python train.py --model="multi-label audio tagger" --dataset="single notes of 20 synthesised instruments" --train_examples=78125 --gain_aug_db=10 --n_mels=40 --norm="batchnorm" --kernel_size=5
Rows from block 8 of a small multi-label audio tagger, named by matrix and row number. Each number is 128 + 32 x the weight over its row's rms, rounded and kept within 0 to 255. All counts start at 0. Numbers have three digits each. After the name is the row's rms in percent of the matrix's.
After each channel's rows are labels from the 100 clips, of 14976, where the channel reaches its highest value: "top examples" is what is common among them. Only what is clearly more common there than usual is listed. The data: single notes of 20 synthesised instruments.
# conv: width-5 conv, dilation 2 (model.blocks.8.conv.weight, 320x320x5, each kernel summed), inputs 80-159

conv.207 099:042145136141158098086114111068124155061073099109076136137132083115112087083113099113163168104046127098115088100148119064108130106071093153100117131084208088119090139096091149133132148119187106144083144095143147147129061031160168106100113130
top examples: octave 3; clipping; text has "clipped"; white noise

conv.129 058:148174118096105000145122184126121164124180099090093177147157136164134140174145174153104123113148100168110116155124114135096079132167117176138119115138155148094164102137119133115137159090164150077114127115145147083158167144089092085043108150
top examples: organ-like; text has "noise"

conv.55 103:222163144118108087128158208123128124127201122141140157157128099153130133188169171163107127169195187220081090160206125157104104154239116161130166132122144139136178119186145139119104099141124097103114149107115051158127169145146129104092103095
top examples: octave 5; organ-like

conv.140 110:061142131132082130067111074147138141058083115145158088095095147082107177103105149118109069098145088102166116147112097144171146050094135062148085148100077145171122128105095100160134130177077108137068128105113129161113126110118118077158095145
top examples: organ-like; bass guitar-like

conv.121 106:143122144115083142126089118090077037112126117156122114105099067105125113120104160153108093145127123138108131135085060160087106131121160106110130158066132100143093163118123140153063105134118027153123099059132140135111144122122150122137108160
top examples: sine tone; octave 6; muffled (low-pass)

conv.169 093:125139124204093157143019091113051123115127122181175150130087000104103096138076167160123113104105106127126107170151088147154162131094149116154139187117102086167113160110075127202053114175154139183130101097127141112106117139150176117142123134
top examples: muffled (low-pass); sine tone

conv.24 087:141123095104146039037140142145133134160103144136119120104103172126123161117156127147122107128150129164145075142125120166148099095172124080114142157070059158104178028123125148163142120156100127108044111156155118113142128061109044070069157123
top examples: white noise; organ-like

conv.153 058:160101155073097021127093209130136142123099147082105179158140100159155130114141115133146138120114136186119093098064140140125104148191174146130158127178106117099167100140176156089166154119143132077133104112184134152145155141068045118034132133
top examples: organ-like; white noise

conv.294 116:128139117113157116125086152130095104100145055116121107174175148134123115125135108106056146126112125127069176074089151117091096138175098146090175124138140092109114145114134147066122138123146065116133118105133108097105167126195125082110089115
top examples: sine tone

conv.43 073:081145117133132102128128114153160170136145150056171109139170142183118115092085109119091131096070121139108147139124098108150155140095107153125164144166117080076059080082128058155157132036158134165118185101171148095160143133129170152116189157
top examples: organ-like; sine tone

conv.288 106:115099041106155171110156090143138127117122107116100138100120139096112119128144154115098154093115120105106113140220135129101086092110119119129122031122094154134155154131082120124037117143130149072149139152073118097103111107152153052104139067
top examples: thin (high-pass); decaying tone

conv.16 105:107139093172157104115112202148071157087160164089110088140196084079195122127086093079139164159084127127103201088094085093089090094139157107079094077132154144116072113147102140119140105079189146100111141097113105099140159133082121096139104133
top examples: sine tone; white noise

conv.96 114:140122116133098134139138142139110132112118135108134130117146089114135123103113097148142141144118127112148136102091107123151139062131185117152073121104130105110118115123119113138056111118141255102126149113120120119098127122109128086127130119
top examples: octave 4; short note; white noise; pink noise

conv.137 118:162099136048117104114116121126110137154067133133126142130052087130107111091117084168157095126130124142117062155134087093131139176123091098140152175123108112097091068138120104140130059142132094159078085119132090151149109124164154176107126109
top examples: decaying tone; bell-like; short note; octave 5

conv.187 076:054107154155142119084155162119183152132074124061109097127107164123138106090158097100190158096060104109160110124126103158146115105116056185140127135102182179118139140123075133150148172074167124129064140148141127103132086083119088140083161115
top examples: octave 3; electric piano-like

conv.83 081:041121136100112058171108103120149112118049082103137095148169126163158089085063035149129149060113082156146129084132085092168169124097165121131160101134166139127063107154143100158170129104102150108119157156164152173139132164125104144104140150
top examples: organ-like; clipping; text has "clipped"

conv.31 089:131117151149114081195103117094088097114135139204194081103151061099140084144095130194128155139126130142102117176061085173149142116102179100127123187117105114161170096164101199152079124126119145142149113141106155113113164154131102111133113108
top examples: muffled (low-pass); decaying tone

conv.1 099:108121157163053125169079103032087095078133122161079093134111032143113106134119114135106127135120133124158112110088124104085126108121124185147146124124163078111107156140144150119083125152114114138168131092157149085069111121141144102131163106
top examples: square lead; electric piano-like

conv.86 109:100182160130137095141084070155140132121081069165135099153030094152086089106113155130087044141151098133166035142130106163152153029102138076132122159091121105141157165099132182148138136191126125180128119129141120098104105144151123113135142104
top examples: muffled (low-pass); pitch class: B; bell-like

conv.103 108:117137160139107114124035090142083129110131130183135095118087103148130113135119141141079049131112092139168083118122145155143178109119112095153124198126123069131151168104137148170122109161098117193173109147138148040085114144160136116126153121
top examples: muffled (low-pass); decaying tone; marimba-like

conv.262 111:151128093113175148145088119122119117195130124114152180095160114111134119103084145113102146093133104100157167136173077195100102135122166145126114116106146102140081148116131122180129115177199121094164076063121125164111151106120184112123085157
top examples: F; short note; octave 2; note: F2

conv.311 097:161080143140119124098109178123151146151137185111106151133130124168163100132138102100135082126174105124179079114119142149127150111075089167119117084171162124125090165140232108137131128089118131108141141129117097136130094167038093176110134086
top examples: square lead; electric piano-like

conv.156 107:084158123094182085139108097101042106122086106137124125111121154138118117085159114152097147137065126138159093131088142119134154155145107133178158151044156116073151128087154155153115106075157094136128086132179119076152108083114121114110125168
top examples: white noise; octave 2; pink noise

conv.4 092:140131160126098131093099173114103179117144176143179156105155124120155149140152139134100140143171143120109116145077140133200184158135172082148128147131166100124153125122173077172090144115125131156134119112116147144105127174109086134130105166
top examples: muffled (low-pass); decaying tone; marimba-like

conv.158 106:133123112056111158140137128213120119094147122124101074167090128135131120141120123138122121125103108112134129121134100150154097112135098128120134131124131130091116134141130126113114133110136119122125092129137123144105143160150149122083024151
top examples: decaying tone; marimba-like; rumble

conv.42 077:152154149104092149176119127094151100115130120158148141124115135109116150147137117169091103186195144176088087130116143110079088130147120136155165124087143125129127103154134140129136110129119152098126179140136075096141154194141114103127160107
top examples: organ-like; bell-like

conv.271 065:109131100139181105130086123135082078114115071167135064106152140080110139119127109102076154148160115112086188130097130121099111114125174079113121092076117111098109126083099167109121126170145088109103087098085121085126185116157102079135115107
top examples: organ-like; sine tone

conv.210 103:136168102131095097086125122234107133109135126161177095103098195115112149142136148104125136118134104101174136117143128140197140116145134077111105160098064134149135137101088125153132146134126133166124117122102144137132159161118121116131029145
top examples: organ-like; rumble; bell-like

conv.282 091:106139113118129200111126144145145080113127089092119168128135119136118072113113206111093122084108101131108158200255121130137129118153119151093157056090107128099131147114117130129076139180189092132118175118137117172110154119173214106149118157
top examples: organ-like; thin (high-pass)

conv.310 088:064127119140174155029131079109107150104114116136143132095101144097109156141130133144055106070101055128114130158171101159166133113115126096068135159110128156174141129117128143185087167110186122155073102096166133117109110095183176080109160156
top examples: sine tone; octave 6

conv.2 085:105125145105102058143154044107159137116133166144170074074133127092164211103164152134098048157146107131047106140044128156111085127068155103091153148095149142153156159102132096070161116123111093120168088113156095114123147129050142116152074096
top examples: organ-like; oboe-like

conv.285 116:135122110064223121121125123117113150082144139119106103133137091070147162113078140118116131128091108117153144117121082132124101134130161106135122139105160123116116123160148116145150120132135133136130000092157160130096114135113118117114044218
top examples: octave 2; short note; bass guitar-like; note: G2

conv.126 115:139141137118121121124144118155092121123126116127131140117128141153104159136133126152127072121149127138080095123153121140122106144140124002112081111135134123096113119099077141076129097149140118142134160131023133130122113107153201127121107132
top examples: short note; octave 3; thin (high-pass); B

conv.312 116:135116140060109164142109117194088108152088091101069121173088095117087054084142109144134124119102109121123081097151099141066069129146107137145162153126159071053126141080104146140116129112164133149067117101138134111122109113172137141066156135
top examples: octave 2; E; note: E2; D#

conv.232 121:090106095109143061112141075153138122104093081134085110122082103143077131102139091085082110136133151058139055064124112164120106093086097111114104130105167118112127167087140183060127136150089118095142066138131133107097054078124112089081105093
top examples: octave 2; E

conv.246 098:074103093216109111110107111090141154124184155133155084099120122100140131192091114103128106114160104099168119133164079111179148043073114138100084148108135181188084158152114114141112161110120137162153159127101143118124143177032077108143147125
top examples: harpsichord-like; marimba-like

conv.165 100:140135110176088058112156125132152135124083115153154149105101125098088146114099120160146119132154112153167087161198065154142095130161151029116107149074083145164132103112064109138146129165102139153083204112088162164147120086124113141114137147
top examples: octave 3; clipping; text has "clipped"; bell-like

conv.276 103:121096117116077101123110091126140097084111140106139108133144170106147165115140137073125089096154079109107133119047159176162148099069112101136083129145117127147138161131131069117148119130043115097130114149056097140084122120038120139128088045
top examples: organ-like; octave 2

conv.297 105:130118085131132052119087110096109132115197088124146121106129100185108092177104109094067121166148152122134133108171073145134131111126112157111084159102167135124107131114079198139158166167132070137137126130071148105144133126140168086043089156
top examples: octave 5; clipping; text has "clipped"; F#

conv.27 089:191132124074113085139130228123097119149174132105123128139138145151122117141164140149083160123129144179128085125105123143105106178171108140141158123086148124119149130115133062169157000060105132116109138132160149078148169130108104167060161165
top examples: decaying tone; plucked string-like; thin (high-pass)

conv.152 111:117153054071108130124129126194104132097125123122162097131127136121126149126139155112100160137102133062118155157135155131159159110115176104119077104115099126121159136116071142136115120135129146086124076171032129095128133136154131087093073117
top examples: thin (high-pass); octave 2

conv.128 105:124113104116094107118123129102127136143137148120118090145125132192141092127130120098126000132124108155153115063108142127123145097118096049138145119178099113110118140132178110088136108112104113156146117155134131110092126149169165131094152106
top examples: harpsichord-like; marimba-like

conv.136 061:157118107158177093127113250136085124152166184096117161130126101136159117128193121160158170102109126120207119099128114093144167109138086091172118111139142128112137157136127097090129121126109158125099117106112114144102122109121113116095178115
top examples: flute-like; rumble; clipping; text has "clipped"

conv.39 084:125157097188166117107164080153156189105222130143170095120096191180135134222152139106122124160175154120145142108187155150191154100117113157110131136096121187151134143123136187130118196103154138174169099173126148119140138214114124100120150126
top examples: decaying tone; marimba-like; rumble

conv.289 117:141106116104118143142116132111133106125116128135131135066126075113120126124118122129148146121066141133150143121147124141135156153130157091147108120131115111145133147107066119165214154145146116142130145144104255172203130126087133141133144233
top examples: short note; octave 3; pink noise

conv.9 096:174096140084127085130107209123076122131174103125128114113161113085116164152134089151088134132099125143108152081081131146051049164151139126108117157131162126121120143132106101144129038100113126094150120118123116088142201136139135148103075152
top examples: D#; white noise; note: D#3

conv.195 106:115119105141093149191174142152173149101146115116147120137161162146137140144133127149071110133151116136088151107137158124115116087124169115150089089145127132131123109124077104116035156077099255094178158154089118085108152185074121083135132099
top examples: octave 4; thin (high-pass); bell-like

conv.198 092:139073171094132154147123180115090101116111145143063065107146124064161120116099135107164135159083135147129130153085093138109112065122102150158146094105119156137109101143130045178134088079069144100118099138149141147121143100059073118111125165
top examples: decaying tone; octave 2; plucked string-like; instrument: harpsichord-like

conv.299 111:120099018152158170076169103105127151092123118110115152099136083098111136120120142092125147109125123106125147124188102165092087109125127115105078088094149116090129141113094144128096153156176156107110144116028059149043099067148159050089129037
top examples: octave 4; F#; marimba-like

conv.160 118:125152155166111175108080128172106136153086106106098143136130091154095099065129139113087129121101130103160109120195129061062096148110100197097142144095181055068088152045075158188167176152161085128096163081079182080171133098143183162106089182
top examples: decaying tone; octave 1; bass guitar-like

conv.54 113:110090085137144175089188085116144145129076109086145118063115143076093174092140138096098119072113106064066126103176132187116057099092116093103072077175130166124165140084113089117061169153122151093181127136139103136050079092120110058093173092
top examples: thin (high-pass); decaying tone; mains hum

conv.264 113:153150101135158105168088158118133093130142111125102139145146134141147109138100120094143163154126147139151184124089125119156143132144129143119150099112149131106098140134119157090245127125146057118139126125115127137151163127116112155117092118
top examples: octave 5; short note; rumble

conv.120 109:128204056176185095127141136125080091141099130134149154109145120074137124090118131094160172132079127107130168132151119147133134115149146097096095141111127115124129158132000154121107094131180122135107154137030044128106148100163147078127149000
top examples: flute-like; short note; octave 5

conv.68 099:143063156153103116191118105094164130118132131153120146130102036102139112159099120162169110112156121150114121148080140132107110115108140149142122156142122110162156157176115143086083155141090169152210085153146148158071120129127110120146083090
top examples: muffled (low-pass); decaying tone

conv.29 119:149081135130129088114074100137107110174099096135096148122117116126079086091110071142085172152103157085155096075098111117105129132113142171131106155060143088095082130095123170153118110158129159051098156105136115111138121042130094142112107130
top examples: octave 2; short note; E; note: E2

conv.319 099:118097118075121198127119156125132021122111105103104133132135160092120112121122142109144136126090147133121157188141123145137129086144160128150160071139083156117111090144081054184112150158114151087063144136084133166109125084124127081130147133
top examples: sine tone; clipping; text has "clipped"

conv.148 110:151120129102119189118137149128137058123096095132093146115097141095098119109117181124122125129108140102151137203124106160144132096160078153095093074088100150121126120109075106169088167158122117116070127110099107162095110071123133110113118117
top examples: muffled (low-pass); sine tone

conv.61 094:122112124113114122123141149110179110104104107075153128115131123066121150124119159111144143112111095154094132168071108173130095104130165128137152103098138159156145121154051102104141123130094122061083155142110117127092162084071054096127121080
top examples: thin (high-pass); electric piano-like

conv.317 066:139179097127117126131135194159099103124143137093159159131151152134141170139157227090061107081123071135136147174153139161167150142141167123138114118147090152125162193104124073149145129097150108090141136115078144143150158164088145147123105132
top examples: organ-like

conv.281 113:150107132129099144153125134117144128110122106123122137111138131111105111125095078171126134141119129119160124104116100109162142086130209122183090141116116122143091085120124132152065126130139255113138149109139132124093111148103124106131144133
top examples: octave 4; short note; pink noise; note: F#4